config.yaml
model: "sound classifier"
time_shift_ms: 50
n_mels: 64
input: "log_mel"
spec_augment: false
widths: [64, 128, 256]
kernel_size: 5
init: "trunc_normal_002"
residual_init: "zero_last"
muon_scale: "original"
adamw_lr_other_params: 0.00093
max_grad_norm: 0.5
epochs: 114.5
Rows from block 2, named by matrix and row number. Rows with one number belong to one neuron. Each number is 128 + 32 x the weight over its row's rms, rounded and kept within 0 to 255. All counts start at 0. Numbers have three digits each. After the name is the row's rms in percent of the matrix's.
# fc1: MLP up (model.blocks.2.mlp.fc1.weight, 192x64), inputs 0-63
# fc2: MLP down (model.blocks.2.mlp.fc2.weight, 64x192, transposed), outputs 0-63
fc1.44 097:104157137140150128082121106056100110114133161090180148122195126141091205099096131214127117117136110138155111098195152180137112145114142125121142111103120130173178107068141135093107134169123177
fc1.45 118:122142146183146170110110108182092112170118156132137104105196103127089128109121124146072145126143132148160094091091137127111139119132129107122115152070156144229089060084112083125182127155169171
fc1.46 073:127125139138155158142130092142113102110137108109092171099130108121155092079118133080135163099119156066137179079066139035134143115080191126111150153158158187100114156107197103162138134150144097
fc1.47 108:140151091099096173126075114147105198060111084090137133207130125135113122098139080177136060179092134180109135127090134106125160118108173144150168106127088129097130085176122167120139098145123106
fc1.48 102:100146062104096148161131107153095124159199087133120095104135088172140098141182143111130133149113168157121159136125191115093130108179140149138124086151105171125090115089198104211140129081165126
fc1.49 106:133147123132142101107151069115095167109153170046161160085149127165096137136123108149109130153160129070113136131112126114140113101146179131204175140107102075197135196196095136111156162138127116
fc1.50 140:119102174159171138141150166138090096114155140092063188110114148151106158142140167156067159124116147152151115153104125066118078140130102157100063179106141186154145106126149138128118065195155150
fc1.51 098:154184170101166130135127146071104171156123086152158199120125186148154133138121141092075156137168149112167140116166128068115118120067160143154115152143097153090155162163074138131151121079110062
fc1.52 103:192117092144102122155098120143099133083117161127072183148211122136131127121107122139168130099144111185174103113086118156101163101091179116141189080106129111136093142170116122183101059144093122
fc1.53 029:145111107099107175113128070183082129161130150105122129081155076149188129110137136140137183157093131176119135089116166156143138087189047117171136117095070144060135078097123129141155123122133132
fc1.54 065:125110120139095159130145086138103113073131179095080191179128104187092112120060103150123134125109165146132099139129142186084104075099098110187108103142133145128114145166160163096082202095123126
fc1.55 135:167060118095072144111144125085100140088161180142148135157106195139084186112130092105122137140109138088140167116156163125157174138141193120158099050084141156148139079148091090120157145110121122
fc1.56 100:137127141109145118148111172136111087128119090121092116121145114102135186075141141127082106131131165187083116158139176106132163116159047093138151118145164182154183160144134141082105093232148119
fc1.57 133:170116134061128143170142076142120086153097103120099173122088123110159105099092138134121098148107135158180120059173111138091120138134152097169200091217137119171133071108123141095153165140127111
fc1.58 122:134132112119092141135124127082101071147103172143149175125161138149067123133143160167109194149129122140174163184120120154105192115143091091121228071149109136099164091117161153126115158095131166
fc1.59 095:172205156133162151143139151175105146135128165131137112096166047137195196146065116121044133130134109133148135107116146113138140177164159120106174142082128150114115107148165097144169167120145117
fc1.60 104:107153135137104127102136084140078083194068131122097156148106153136083124130091122170077179124187097127115137102155160182180177143124125170109176136147107170095140063110115149169151109102093166
fc1.61 040:166167110154129236153109117164097176071107128116140138086089106146136099130110099107155196177142161171118178163137159119089162153154156130125139135148110122090137107141092166153164101098139071
fc1.62 102:144150152096107137134167058113092140127060129169129141170147156154120040096137104160104082127150195067107127182160097135125159108087104128153132136185115075120144091123096131137159164154100110
fc1.63 091:149133151189091163148168110127127120169146146126136167117118121101040152076088117089080133144106133128121128027126134098140148093191138128140126147112140146105142176121120124060138186096174102
fc1.64 055:114113119156127147103175107125106193058172124112068176101105152109162091120097147134131112142124147112161150155104184177110151120109182143135159108141106164096051127061180143137177097103129096
fc1.65 101:166161136111126072156106131162097099127110223078087104135147137092202071112104123178152131097113094107136105167087080080141140105162122092115113105148177141138118108131192099096146150107122152
fc1.66 096:083132094123087183159143123160111167090155123110115117179151118130093100088105122188106151144135150183094177116105168146161145149042157086121139139148107158142112133194185179094120127131081098
fc1.67 104:126138110105170157060132090076106113126127207155086182103088134166114126080088075124129122156122144136126115168196115140154108137158091130148183072156138094148115190179097145127149098149118144
fc1.68 137:166127188097179152182163113129106135099145083082177165160106152143109105092116104135149105119155150117128174108127173091080155123081075111070113097148121116066146095199091114150125122113164167
fc1.69 098:198044107129161230084151144140084116089148107116122118143157106141139144110184124086126134099092150129074126082146159109159193148133122117154176104120168155139095117121156138126135179130112113
fc1.70 106:067110151201081119177123108145114092122109122101157155154095119106114140102167151195100167090144161140095042133150122141163129114131125121175127136156073157116101078124125138080078190156104135
fc1.71 127:167167122137032123124161155115115150183173162115132113152070139173092166103169203156173107149142126118101104085067128115157158137150117101118171114103149118144128188120158122145167081132153132
fc1.72 132:127169109165143167207085101131092138131118145138133132127216121104116123119134070117081122154166156136112135080081111154116177105171122159150143185128059122084155122108158167079101179117110142
fc1.73 101:150102051090083105106058171120122168141086194165079099143099115159178140084133144142106108140166091159105133093163168117185123132118168152142122109118105168136109114155132137111146161088195114
fc1.74 081:183091164182087155129154150078091111151093174152174114173129211077122138101128141139126155114091185116136114160186147083082178110130145152104098147164120124102089160113119138125154166131079136
fc1.75 110:170192141126140122121165146147091137057188090107101163127135140199139072143140107113086144157118138114161146080148137152055111172116159111120098104090215157094123149151105117100135153151127105
fc1.76 068:140128191106134118188172122103102172157080141080080162106132144102086157123132159106120134118095138102104165151148157079140156132070087162116107160170043162162150140120114129203114095107143153
fc1.77 107:133135134125162104191085120151118129143131144193124141189156109110173134088160093134106164095098100111100127100167220140155135099206090149133182139156156074148129100173117106146131152129129074
fc1.78 092:095092123092150136146185160144087094149197143162153147154100113119152128136177097118113109171110093115168151119169087072167105075143148116130135083198105105151144122196081074155121121173131132
fc1.79 146:157122108122146166206157124170118171152110101120138160172116114174104163103107072108113176113181064171148105139104144110142123144166132185132134134113036114072130108101119121185134155109167126
fc1.80 119:179118093158151140166133134149106128135123102139166115118154158074175079125115116140155136115135089151116117189091136122215193163075100133162075154187076136064127116151165139130098154127162143
fc1.81 133:101139076156164135137103142130135135160113124164113167181190156112119175071095091082106122118175138161169130109107110104147142147122160192125124187125094144071148057146176124073169107118126169
fc1.82 074:130128094120153180143152077177089094090113146128168163148150099198087124097142157124174087112126139166119152154116152112089129066146120050152088165089079116133109100172149082149112084110143097
fc1.83 079:140167072078155115146121112175122064127147101142186150099136093146157062072168098119167151141117142160091098133158181093121142109095094167114109095126102156116130133091207175162163123110156113
fc1.84 084:103124114117088074146086139144084121102108189111105132125129144160190157129095144126082147116121101089121122109119155130097123074076081093119131119139216176129154167142124144104209131206134123
fc1.85 093:102095139078149179159133109139097121074212050059195162160139140143120114131144067160122169146130161153120156126156134134159134089063146106078120143123105093110157122131095153128132143106156150
fc1.86 145:152131126092154141159208089138093153133157077098144144147134155123173138130212139105120118099059181151070154092149138090076110103180073160096132119153132116071120132153115136110143121156154096
fc1.87 077:072118114108158093150128150040112140107112145139154112145165092138108109080123122149168131107164147187156109169173099174136136102129166156175063132120160114064122135134171080139203107138091144
fc1.88 083:107143130181113172101117094176082122126114162064139088137090106132126143125065126119090155135139111089103040163128215107142145177180102102130129153142128167057154139158123113145151142153129117
fc1.89 115:150095176119081070121153117111086097143079128099139124097145152085132107110167165159122097103159113116092130110148109167120151128141152159055193073090095140115116089142166142114132166187118213
fc1.90 097:133180154127124089143099129127090099124191101120114137162170118120091064125135127116123112078158166119157099110124132145147147195109118094181077143145197131121202134130083148109181082167157178
fc1.91 075:108093094142140162070080114129108140119130063062143183204117162108163096101118132115151157146161151141066165100128109160159111167114164161152178123089136105152106105186105159151145123181132100
fc1.92 090:189095082068106093159092187154094134118112146101201140124134113129140133099151148125135083093128069114132097135154162051135211137114134150134114161149072160154135134107115124127097173152117080
fc1.93 135:113128121147088104165104093146100151165115137108115046133145135126097106139051123097101164124143167112045142163103144147101145059145170169137181107141121154142122117151184186093100172143132165
fc1.94 079:061115124143087132139136103116114154157098102143144179161119100173201133088152080121142157067150071113092111122186151094119106190115160130165171136154154180146083087072130112128149110142154148
fc1.95 111:142124128182091164099148115146115103164133103066145031116100140143161111119142144150102129106134143114088061124190159171147125100144171155190195130141078160100129170149135142136129097121139073
fc1.96 074:124097141087174076130177111121105150187120118143150133130088138110163145071124064109125144104152067124140160122164126060096163079232128117096155139114144162130162164112113173134110160143118153
fc1.97 103:143105087181111127138106154053093148128124139154131136149119118189112111117165123203183086141177147118067146152117126134113085074122144116158117189127052179095129099075128113094147110123110119
fc1.98 088:132156179172129105110085131107092085178217098140120117170077177150071137109115094070110137134112125151126134118093133151167124125134213108107093110148170120123159140134129095086151126158064107
fc1.99 123:178163074124108092081145100148120088088157142051112159138137126160118156108172161155149109159094113165137182123157137066154154139150161112134110172169115157135075079158118190080110144137086146
fc1.100 118:160180108087130126115134098154100079133121054097176146121122136100121071110144059132107103133097197142118052129170135176134111109119120176119125125156083129145140130092143107144150202108152072
fc1.101 097:157133119108150121116072203091109113133057088133149134153124084140172088066123138101105118124170153118146183143171098165158167136113076112152187120120119157131087133047144141120142115165178125
fc1.102 062:187114137085122150112153123133063101167171186199124106136144137067127059123111129134097181115071124110091150099067131126114139107136160108118113157193135133158125138177162166104111128103089162
fc1.103 136:146145206138169094169179127156085151136110099080065160112065163130161155141078148091136112108131132143156157150101146113114120142129115151085133119186107154075151148142081075136176107158067129
fc1.104 080:157122139119140157120126162109105156136049110105119088175095116097126159081084163123139157123165126062164065118158111124118137122087207169164069144145165151162114121137158098107190110093102154
fc1.105 094:092155163140124110162130077137081160112084143094190093147170113127166098127111134116079210097142142164070116081162153131082169127161146116118156137150093092083137128133121133070087133129076175
fc1.106 092:132076170177109110154132121135106103118145147107102060167174159147140062116125165183134136104147079139114101109144106152124148088147133191108189118123120114126084198186139056124110157163139106
fc1.107 074:104150100163120082134097098152079115213099140139171083130141123163089167123065146173144138130124147115107140126118172111087105104122132128160194094116099197146138123163146129051114085184126148
fc1.108 111:166110113161104105071164099108107104112126191117125178103071167121120145120135096200162094149100200135132125112137151128129115086166100100135192142164140117130139042176109082114122115151154099
fc1.109 030:131131119091093096156065111113076196165107120134124134104145167151094044121123160095188114143125109134116114207123095157145153143124140109074099144137114189088144152171162150102152075123161146
fc1.110 049:094116142100135113113155117116091103093057146097119152104073108167176081119156098083081200145128098129176101109158131118138108110121149182134147172126137189171093158094181119159093166126182117
fc1.111 124:133140103158116185124126169098128125168096167124128092111083114143103138086068102082068151110088126157094136121109212114129145145160151128118186130165145187124130156149108178132136166057140071
fc1.112 075:167122147140089153149148131152088158098184086163049100140177154107082145112125125098136100138133130176054137132114169115119113144123131109073075179093100161096179187112144157121126141165173155
fc1.113 132:144092115021134123123096164124108128123150120150152104190142122094156093075141132094169188152121115096147115110209122181148132108124156069142105161156134109132119150106086112178105112132174174
fc1.114 097:064138141096130150133121172120080122115104084096085131120097173131141142126163165092096206083170078088141075141142126132154119161170137158173128167134083175136080118144201114162138137091123156
fc1.115 102:133142156107131126190136097154111065107118122104146184087103106126142137111174110123095119076121201173125142119086155113137133082085156158081130127086179165161155077125138154168189086162125176
fc1.116 131:218137115191160119102141105150106135173153111142081122115104063111132129142162091146042166153106133177089150112158132097126201126098120096147109170147123098143073099105140106154140132097167127
fc1.117 057:149124097172118113098105136111109100143136126161151128173065122131071099117160128184138161163121156142143143091181141109220133117074200100120153152143125128130146077133143153119050151178117172
fc1.118 116:170102148166147151149136057124112127124084165108083162133109066105117155070142187088172105105155069131088165112157116148083101149111077160150166154192136148124106094146133097115133173166155138
fc1.119 085:132090152108105150105105032160090120135092146128098178158137067209130146128148120152083153111096130170107113169129128200117117065139095093187128142078130163154127089154121148131113147112139116
fc1.120 057:153128152090117159112162117115072137074164176104157138151163114173080190122131100188132174184129118146110133164118148161114125118108075109132115192120072140119140128063141148100136100068086173
fc1.121 120:170058123128149110120165142162088128113143103160093136141154163107118149124168106089157079099067140092125236120145089149178167127157106129127133140062129136157166092099145076133117176114111127
fc1.122 089:168165123177128138133150116202100078155171167128126086116109097113179084118095124164091126161127168154093084108118161121159165122116125161103102157132174134136132129239178114101129114179133127
fc1.123 095:112144097117083061140202161107120193142109151080152146145115171124107125103171205163103186116099152096111156132128171099136155101103169123121123145170127098127152083121109084145068112111100173
fc1.124 064:140158128074096203110140128105119170093104185121103105095196145116101150082088099163172120145142099101156130124136102073118108104079180084124119175134091079103135120141214121134106129151140121
fc1.125 150:123113102116105143168122132141132155108138125136138176162133081133120108081139130118171203114173186159112104124116098111129148140146125160144118202114116109058127082073170136054107170145197177
fc1.126 104:216068121094093164121067140133111159111118158123165133164193128115114095111057153147150164092155114110135150115176114168163183101163147145126158140155152082134122140150076123165096150145154091
fc1.127 129:092131103148183186205149179126122134107105110141145126137147175178142095097141087136167141128187112164130131086113169125098097152088110076147112155142092158101135109155102060051108157109150125
fc1.128 069:167241163125141073098141098147114148145154099132157202141173139143095106074120112126096126166141098163118095149161095108116137143147199138169128132142127084128127090113133102110175097142184108
fc1.129 061:128131093089163155149156165168107073055131149144157158099092178140049100073140120174164173114099152110111117164123138125109176144115111125140102078133142209115165108145150102131126095116098174
fc1.130 128:106121126188156127146102170192112108202062156157166111115174155119124130087141179120131146110085104107166134112149129145121151117128107137172165098079127160138125104105073128101137144052121206
fc1.131 135:154112138098125153164158141128098068167163101128100128132186155100170165112160183118140139147069141060084133113092177118099034110167108137103135164163159154126101107186150156147093123115131119
fc1.132 114:090131100185132113151137130108101154147107145103108083094119145167226138119132127070097104131153095119163191122144179110081172139181128157102166106162133121108117179179097159174114188132121121
fc1.133 096:121141167129098123117098083079109139124128107116178145142153173148076085076087059118142109107104184114146233126180132087147148110160123098081107130167147107125164138137119078181133106110137135
fc1.134 086:169141154191105145111069196103107131107158144129133165143157162133116148111169175160183090128157140163139134119156100189094109115047151098094177081123133095123137091151127163095137096114154177
fc1.135 114:146124118119082072153129112070120090139097159079188208068095139132114128106165075134163101083148128153171152143106126133126173080142119098137112117104112140168158176148177116108192168147147141
fc1.136 141:154156092205158129130161078117134160164145104123143117163103091162162126106107080086099143083124116202154137101112122139202179106091138094082108148100178139133160091115182129143151098114112079
fc1.137 098:151132127137138105103132107097110137121091112137123157097139179141125138126131141097107151130184203138161151077140053146195185099174125133175159120096081090162131111192088118056127148138131078
fc1.138 099:156180081106162115117234118130122128083152098064146139184134121145173114099167131106080123151154145125135096104113144132096159141079116134122136112124051084132183094169108099098108173140143136
fc1.139 086:135127116115220162133226159150104155109103092130154118110139100115102102119128126148069165134097154107083095089120162153098164106087169103161183104089126145165160116089141128117119099083155174
fc1.140 097:149098123172147119156130101193081156112116134170132172084138081134081160125076102137117131134122140121158151087116233123106126151176115091117163130080142161086113080154133151181098159142156174
fc2.44 113:101203062173142090133106162100130144073094139167123116103144138106168120124189170117095108104171123122066144115128131169064136111117160119134149062165153091087120162116088098138142121173088110
fc2.45 123:137177121139162117157124067128123144103128157139158092111150178128110162114177147144091155120164117160050172089094158167107118118086137156208168097074057171123086116095135151126112140152104124
fc2.46 074:103167103104072109099118159167103096167138131114112100064127159148171148197123110072103162160138164117114162168121108069113114126134092087066094087116137111141135157046115106083149101100106136
fc2.47 111:105103159107160104152134136079161102114168182113083111135145066127104157124123109134174149170148145151144166099142141107097159112134106156123095161120141151150175040085122169192122184207114135
fc2.48 095:165166189070149175087094101098167134153074128140193165128118105144188138167120162129116094145118133084114132176159132127105128156094138091098193098127115113154068159139155099147108106090139184
fc2.49 119:113167095123094126135134147125134092084149074103122112062154078151145178058162106175097107102144114111105109103152107094096102175155125202118080190153116088125120162121137153115097181155157091
fc2.50 111:132072162120050080091173096153137155150118145122101181126119189104113139099151064128110170160142173185131136100109130135140133148155207120108078124118118161138190153068121131099154130145133101
fc2.51 081:135084066133150063112108153140135127157130081113092082142122191139149132116164095131122201081099100153129119139153138131147209094093143098068079102137133110081202115120099141159134129135147159
fc2.52 101:139156180111139109209113101113105116109070143138093105092167110067103091129123117107129182140105059149098177107114166079073160116080108090105137147134162110136152074091128109177097110149123154
fc2.53 032:182126162116198081150106108109165137187135179197168155135115126166085146122106133084138133171106095176091101137141114178139094182140107160120148142125125118207084126108149080111120080124121135
fc2.54 067:135157138132149119108089153141173138173131175087142154112165105084059093059144121137115184072127141106156137130129133140101128167137128151106128158111151150206074163187125098106055159142084129
fc2.55 131:150050144187058124133119112165090127107152057137149125110154104087138172078125135166077164105105135110126133164176151115138151165113153159180183114098143094095125108139176131075105092131149154
fc2.56 104:077188198127119173151120150162118119168151143126123100170121139131126107120167160111133126135107143140201140082091154114169106200118049124096118105129127106116143165145108100104162138227125120
fc2.57 138:137125091164133117115123162057126110091074118103159086172148087139172101147127082095188104165146119122095096065134145202143180157067120100143140151127122142183112173151130101115163132097164119
fc2.58 115:151129140118158133143140164085138100148100105133074093025153160149135114031099200104158129118122185055130151129141114119119146076107087106136143160126156139143135133130161104090139091157112112
fc2.59 083:145099114130157187119089112107161133136058188067127134137188154151114179137134152071120095057128120174128148156105129111100131133153140121157103097114187116117195070103167120122117149140186139
fc2.60 116:184162147091127096148092147126168063135125102133145126082137142098099115074088166138094158134083142092122076163122067112141126090169126152120162144095086058106104141134152132116057127126070085
fc2.61 046:118174129131174153162114173063166151163092119099074168138148130130122075142143164192158196093155103157160127170138102127076082137143137130130134155132180114174082141124158104182159094156155115
fc2.62 107:140123073139142123132091175126144168110138114174157124160121131090058140168105187116157147172189105100121184112132174129119155086141111151187142179125166179185132170151134157107083153134136081
fc2.63 089:148123119128138153124157144203127161178119157135175115067108184119146109066077140176103144104111125103118080104154048078123097142138088145133140132112171150081095181166071134119159131115133159
fc2.64 060:122089149128140127131140116206110118077102089171163154122103146133114127145086136123127185137114100095105202141185108135097120122145167139093156224082096131131132116056110163137102084128076128
fc2.65 085:141120096117095181093168121096081162094119183133112086103136137142148176178105147108097176110156132149188112086096162132093085151143146096140112127147058118166170076153158170169166081105123151
fc2.66 095:178098146145118162179112077061120121143190118099096158137161143069133116079101136128154118108134100218153138105125148095100095181137145158102142117144133127147135058090145115183169126104109084
fc2.67 101:089157124087115093167123168101076171110174128092117093139107028134078146124131133218120087126136133096090113126182150110156108181131106143133171177115154116125114137169121148102128169092115153
fc2.68 139:107107098132146090103128154165123063129100105142154176139138070096126118162135112144196065077141118138135129164137188133146120079124135158091135099080131080125168079103103068192097145178120110
fc2.69 108:125087178104164127169084072146130098197123123155081132174178120149111106129117130155139135098117151116167108132113126096157199129175050125165105150104117107117134126085122092108142191098056116
fc2.70 094:134107163143136181104089107160150121143100126088163148123051106125112102016153135189110118069153112121141138110115154098126150123194121144124101090092153102159120121161124149180102185128109092
fc2.71 130:126143031167118168128121095092148115115108126087142106142138113077134172138188113117121178141209170103145100067120142142106116132191132139133137110108118130115127105092086102099161176120086194
fc2.72 135:162161103132141157112103105104163106107110122103160128070109121148149167036114133082136139120127141158158134140153069127184135096084083165152124127144152085155060136107200111168145156066090121
fc2.73 110:124123121147093102152090108118119111122147111118133103188170027127075132104137161141098174152110116134130077143072117096082126097138151145111172075094191138071134126177122147087149102098155176
fc2.74 081:159111099132080196124134197170143145099115095161168127162135170136146116111169173159076138161111102066110126166169100138082160090171113143128152106120117134112145170165187145108099166178081140
fc2.75 101:078095138136120107126101074173182134181090129136104190159129165127137105155138073061117091146191127152153160145158178109128166099124120088146169110107123125110173082079104158181121125168115100
fc2.76 058:119084146140175076053121128166109169114139150097095124135144205083120147158156101166131096156139138092183125116179128175121131141104149176160086152151099098109190184066132128122150123149116154
fc2.77 111:128171126113168143168093154087161100135139153078127064131143145110123052114083134169104144106067117164137106181133134154141152171169129132130100140117117161096159166155101119115062201070111159
fc2.78 098:205135178159100137135148171125138182063127128116180108083068130156095144097098148123169090092100101109069150130195142095157136163157134114149120134110161083120122163113136119101059164142140148
fc2.79 146:068145151142131124125109165043111111094079160137172143140148127182147068143123124157108159206168166133139107170131098150079178128164127156108136176132139088127102133085165117172126140127116191
fc2.80 122:125091164086109078139141120050086116133143125116107149159151154157152158179097152133125183145169103126217083096053141156136112085149135160093099121187156098138165115153098136151159128092123126
fc2.81 125:084120173187109133097128090101103134180071142151169060105084132164096134117114099136169130139122133145157144111158055085152131145108145163137120100103118130117066123045183154159138093143091110
fc2.82 079:161170195110088111135099089102156106147128098136141146175151134179084144125168086096183122144119116145155149117136104149128130181128124137082143161102211167173095086134149169088122150183126066
fc2.83 085:147156139112158143129123171142117089055107164158205148163128126158118130134148128054120103222156139131132106155134156139113136133100106184067155141105164130144064132115165139158127139088182165
fc2.84 085:186098170121092162061120112114155120089121142183099139136137149082066159161123150113116139129098159132108088136106115169113165147167121167141220172148068149099116080090117120110104167173127116
fc2.85 089:142131170128170123156200100133130082118116126172099149129161071117033109139095144139170091114131129146064138145134143105140103143064105140116114119126051105147158115082123095203115167132113131
fc2.86 147:152162143159149132147118148197139180207138125123130139132121121145098098131078177063109047125142114131084124128203131132118124099140108132128128189160080134088172077133113077135104139103097095
fc2.87 083:072125150173088104066098057044098155155109152141117070163123114144115132116150113149172108105164109132120112164145212109097129095110105105131075119130139119172093083122116160086131108105116096
fc2.88 076:165137119097163167171079156086174143133119143113135158153160108136090080117167132119103184068136125147169096131133051134181093128167165087114147111105165095110193103125172136099105176162160123
fc2.89 107:141125115182131072128120108145165138087096092113105100105117148105143162104096158156154184120191150175162152141060063137099131150141071101078157108212123126110110094131109114074128149098097121
fc2.90 091:101082087110117139152105113152140134156093133147163167160141104089148131145129111117139128154195154087103107158160210142165118077127076089134107124102151180078216139122127188143128166129074124
fc2.91 072:147187156124165142120131150135129072137107079123080099111181108177118179114126136160074123125170143178121123102122126058033131144135130161111124175123142074160106087097114117130137161179098162
fc2.92 093:151155163085097052123155152090088164115130113070088131118098091140092117134105112148150067141170118144098098079148105161073165129137193147159136163140173129095159092142117170140152105123173183
fc2.93 139:119209126132159162127109138172138117123121077119093189093161122107156149083058122109124094077150122153145131119116103110157119155155098114164162177145107089168117152155124135154140205039145117
fc2.94 074:112132170159159157095079113110130086136113134156141056138103095158172124139153168092122110163144160156101166173134172115115153092159110165076122118097166140067113106122103171157100132102216181
fc2.95 096:135106155080148120134141133158175085159107091136170129121172119113165084088121119203083126074089101091105144155164071079134105139183188153154119112118127072187135136118093136143157159122178124
fc2.96 070:107119178157145141150137140107101121097117170076141117172054067130164124159081097104137087100064093095089118163147162127103155130153097089176128145172127083145142091152114124082072185113154137
fc2.97 109:114140131138087115120081110141175176075133128135120142087127101188099149069226169117102168166112116141099154147172090124089139137154123169112101142137130164180098151133139062174087142121129171
fc2.98 081:117151149129050125086098143092145187113107111137163124150135158164096128083139166102093131069078183085098080135182097104070111158114131102157108164116109096106143153156112110183113123128156192
fc2.99 112:187130154115111113175189168130082158170144199107137170109124081089072164121136083104130144184134172122071121104156095153122107144075108113149124144152105165119198130143114123080138152151155093
fc2.100 126:113098133142126134147091163121137115089127150160193089142180108118088110142111119069141157150127095114102107159168171103129157095068154152182109120096119132223073116112105138129178169067163113
fc2.101 105:120209136155140153124109157221135149149092065123165097133181126122115197123195156162156112122131127136154103105151167147145108157086102185126142103127126145112099142102192165096116108170113134
fc2.102 071:144184124082118180111161148082140153130091196144098114120118131138118069108115114094088146116113116126141146133096123105075131088149106212144147127105074179112120115168112088103191141135097050
fc2.103 124:102092125159137065147136160117183110127157103152142146169165131117134098167122104149167170127115134174152142109089125162133146127129138085161089055099101183046190134074081142135159129165088145
fc2.104 092:126129139136091105182134123102136102146105184135140052079193147090177087084159180136104099139169131151113122116077189142101068060123125100113096108144154128078133134164150156119120152169124110
fc2.105 109:179151120147172154138181158151181115165134130107117158103136161134165114115097127122157183127172083161121104159130066158125154102136055119183128137146099148182102123125175122179151181119112053
fc2.106 077:105092162158117165150165122124204132112073124114131077100166149083092088107182123157117153125134097171117105123140133105118132116130124104184095219095100090141164096131139160081166111070137174
fc2.107 082:170173127086140150168120095152162167125120143159121166072085175078140168110134074091094139085146104133114093175142122155175146153131095144198169127104138083162069172160109123155101109128083110
fc2.108 111:130108156113133097139169163168066142094117150059143092128071107090076119129116099166101160127107136065085088047145141170143113130156149155136117134126079155132104143170129101087159162190148153
fc2.109 033:129111077089075075109111130107202147107138110131148137162144122133103136120123135083177174111143119126182130141100111123127145074064105102052126133162131170160103116119093078082171068090139166
fc2.110 048:151125118157146096082140088071142133147165157131154081133155156141118186158144090099128097230178186118088069142112097130077168108136145143142170115116099092143113123118111155109116130130052129
fc2.111 112:141139154129191177160111174102159120122112166155140092117128095079108114063158195191188118057111134114152087157133059090166090144193146116119110134124121140137113139148146118097135137102164135
fc2.112 072:136130156106061130143130091106150181138154078158154152135146118174158134087131091110157132131140126125153136160090112166177103068180160144059135133134137114166107105170202119069202122140122091
fc2.113 135:142153161086110081174125127115121075079149083111098122134121118131120095128154065161176056084163101157116138118111187094115129113117136138171122118092127105104126133157059190060131075136090139
fc2.114 102:124127128107149158102166162080154113101160136137154175096087180102149140103233145133123098100160146140101126170072127100124150088114129116166100185145054076114178186154123134125110114126125106
fc2.115 089:137145124092124067072119134105139088155125094121116113170167151052081148144107113097139084226104128153099121141174172117160098148119159091114100116119131136174156182110151152153197140136114156
fc2.116 123:073109091147104119123130081087145050137111135150126093141131111167101148174152145122142168103115129128135150135136130146126116128161131188109132128123117127139093225181150161077138148165231083
fc2.117 056:084184153119106142179190161151172161136119156111123090139142094135083167110141132111113132116150116107167064096154135133109093120076175141161116142129107115108180104123167179122147150161204205
fc2.118 110:048124142104151119116149161087188052116049177121149187118132113143156118104163101146127074148090115186126130121136149174112079118152143144093086137096140126087148124136124102083109143083165140
fc2.119 084:136148150154158110116085097085129084139150177135130107174164092093081132100117099142136195101038132144104069077134097146110137210126131132115102161153137164163089115167122086120104101166116110
fc2.120 060:173124117160106101126098130113141134084124144143108146128113100127090070119128140092099209073132113092080161143127064205095088080094179149099144129164147128179094133110141084121111096164088093
fc2.121 112:120123159166127070059103137165128158166179079145064116112159125124124067121073108159126174126098132147101143107172184125173173119139089157125134157119122096053080118147094107138151106107087125
fc2.122 099:138149108094105166130126139126122158109074141154119086134134163159125149136185126119016151122071140125138123152138088113140138159179084173181107158139089108202123132153151135170170100110191126
fc2.123 090:098140162181149097164148140134121188136155110087174148128126128125104136077142125165172117160124104174178175126134138137098114128076064170213117046113130152114125077128142128116118136087114071
fc2.124 070:221060131112070131071132079084105092138163145105122145133189137171118131162093116145126123163155150138122177099106205156114117123133131154106133125151157144172134142107085138136179130139107063
fc2.125 153:108167156176077153106142117161129108209074131091160142156063127179122162074114092151197148086141153166114157135163147076131129158110141144146111135141143164161085122102144168170106101097101151
fc2.126 121:167169118082073066184155158172162133108205082114141134151105114163088112128138104182159134115172093148107096155152148103034145115182125112104152112112156144162125101133133132116150093123157132
fc2.127 135:165108121151126141081103115126097078166118090072137095103107158098105150060130145123159129137151057072163188131122113132167085112096162116124101147108156183140128086105129123207082092088109113
fc2.128 074:130096131090083127085151123122116158138056167152145101144151110176184170098158134111104098182143133128104114121104114176150127078144123107069083159105179194108175165107115142188138180140151152
fc2.129 048:047110133119130150105119090176151131120101157140131118140088125117128118120108116073131151140114150110108163162125216132143116068103210134062143054143193141169117077121112170102123134130135140
fc2.130 126:141143149194095116122093070165125128151143154139123129095124146064135171146108119158090095075168126095122055151155157183096116179108125117182200143143118081114109104151094143146170089133118170
fc2.131 127:152088102098111160125158147201150110091155205156141103104082108092093048152174178146116114127135097098157153099167133140136115080170148121155108143131106172078168149085129107167124106105104160
fc2.132 136:118117166159159184094103168112188126171129147162116149145117124126139155185171159174153142097178102167169090167023101113118140116139139138112189149116080121105141108155102126156125148073112151
fc2.133 092:108099096081097150097147111067128127149154100138151132140118076108134092110083100135165132123067105161042157157162128104114093125191105173135194108119137146166177154157095107108180168122133165
fc2.134 087:135122101120147159196090105095125129138118131103124065082113188119114141124196083078145167086164120081083154138149133093064134105110106146117093162175146185149181088105149083150130125151110105
fc2.135 101:089099122168146103152108167118135138091116136095122141098160089079149125100126141096136089161088144076141102110087149140125138196152154064113192156176141143083131200173163146081182142139086111
fc2.136 137:148143154124088102082130091127138069098153149138091095120110097136103146169095158055067168078127100090152110153173127045093139185143151155105141081137132114146141183142124171164137144151163116
fc2.137 106:126176095100121174149179172114119139155173106121117097100104094120190181097112115139124204121093107083156156100167093087155138148141090127099088178165134117079125161145102124126120202103166161
fc2.138 081:104125118096158135111134142154137159135166100088104147153158090101075108171120152111180053101138156173120145149167128123122148114090099082104107108099143169143133043077134100169129073148169058
fc2.139 092:132130174110165073130115071153077129167127143131104077116195096114105104155140107149138077109166113078143156121070145164159108131073120165174109121142129089158102122066077106171132166164171122
fc2.140 111:105146198126219136088096126120159157119110159167093123110094167116101052131082125120140119138120090181108096192091162166118117100138168140091194151099140123111103078123136153095132119124094112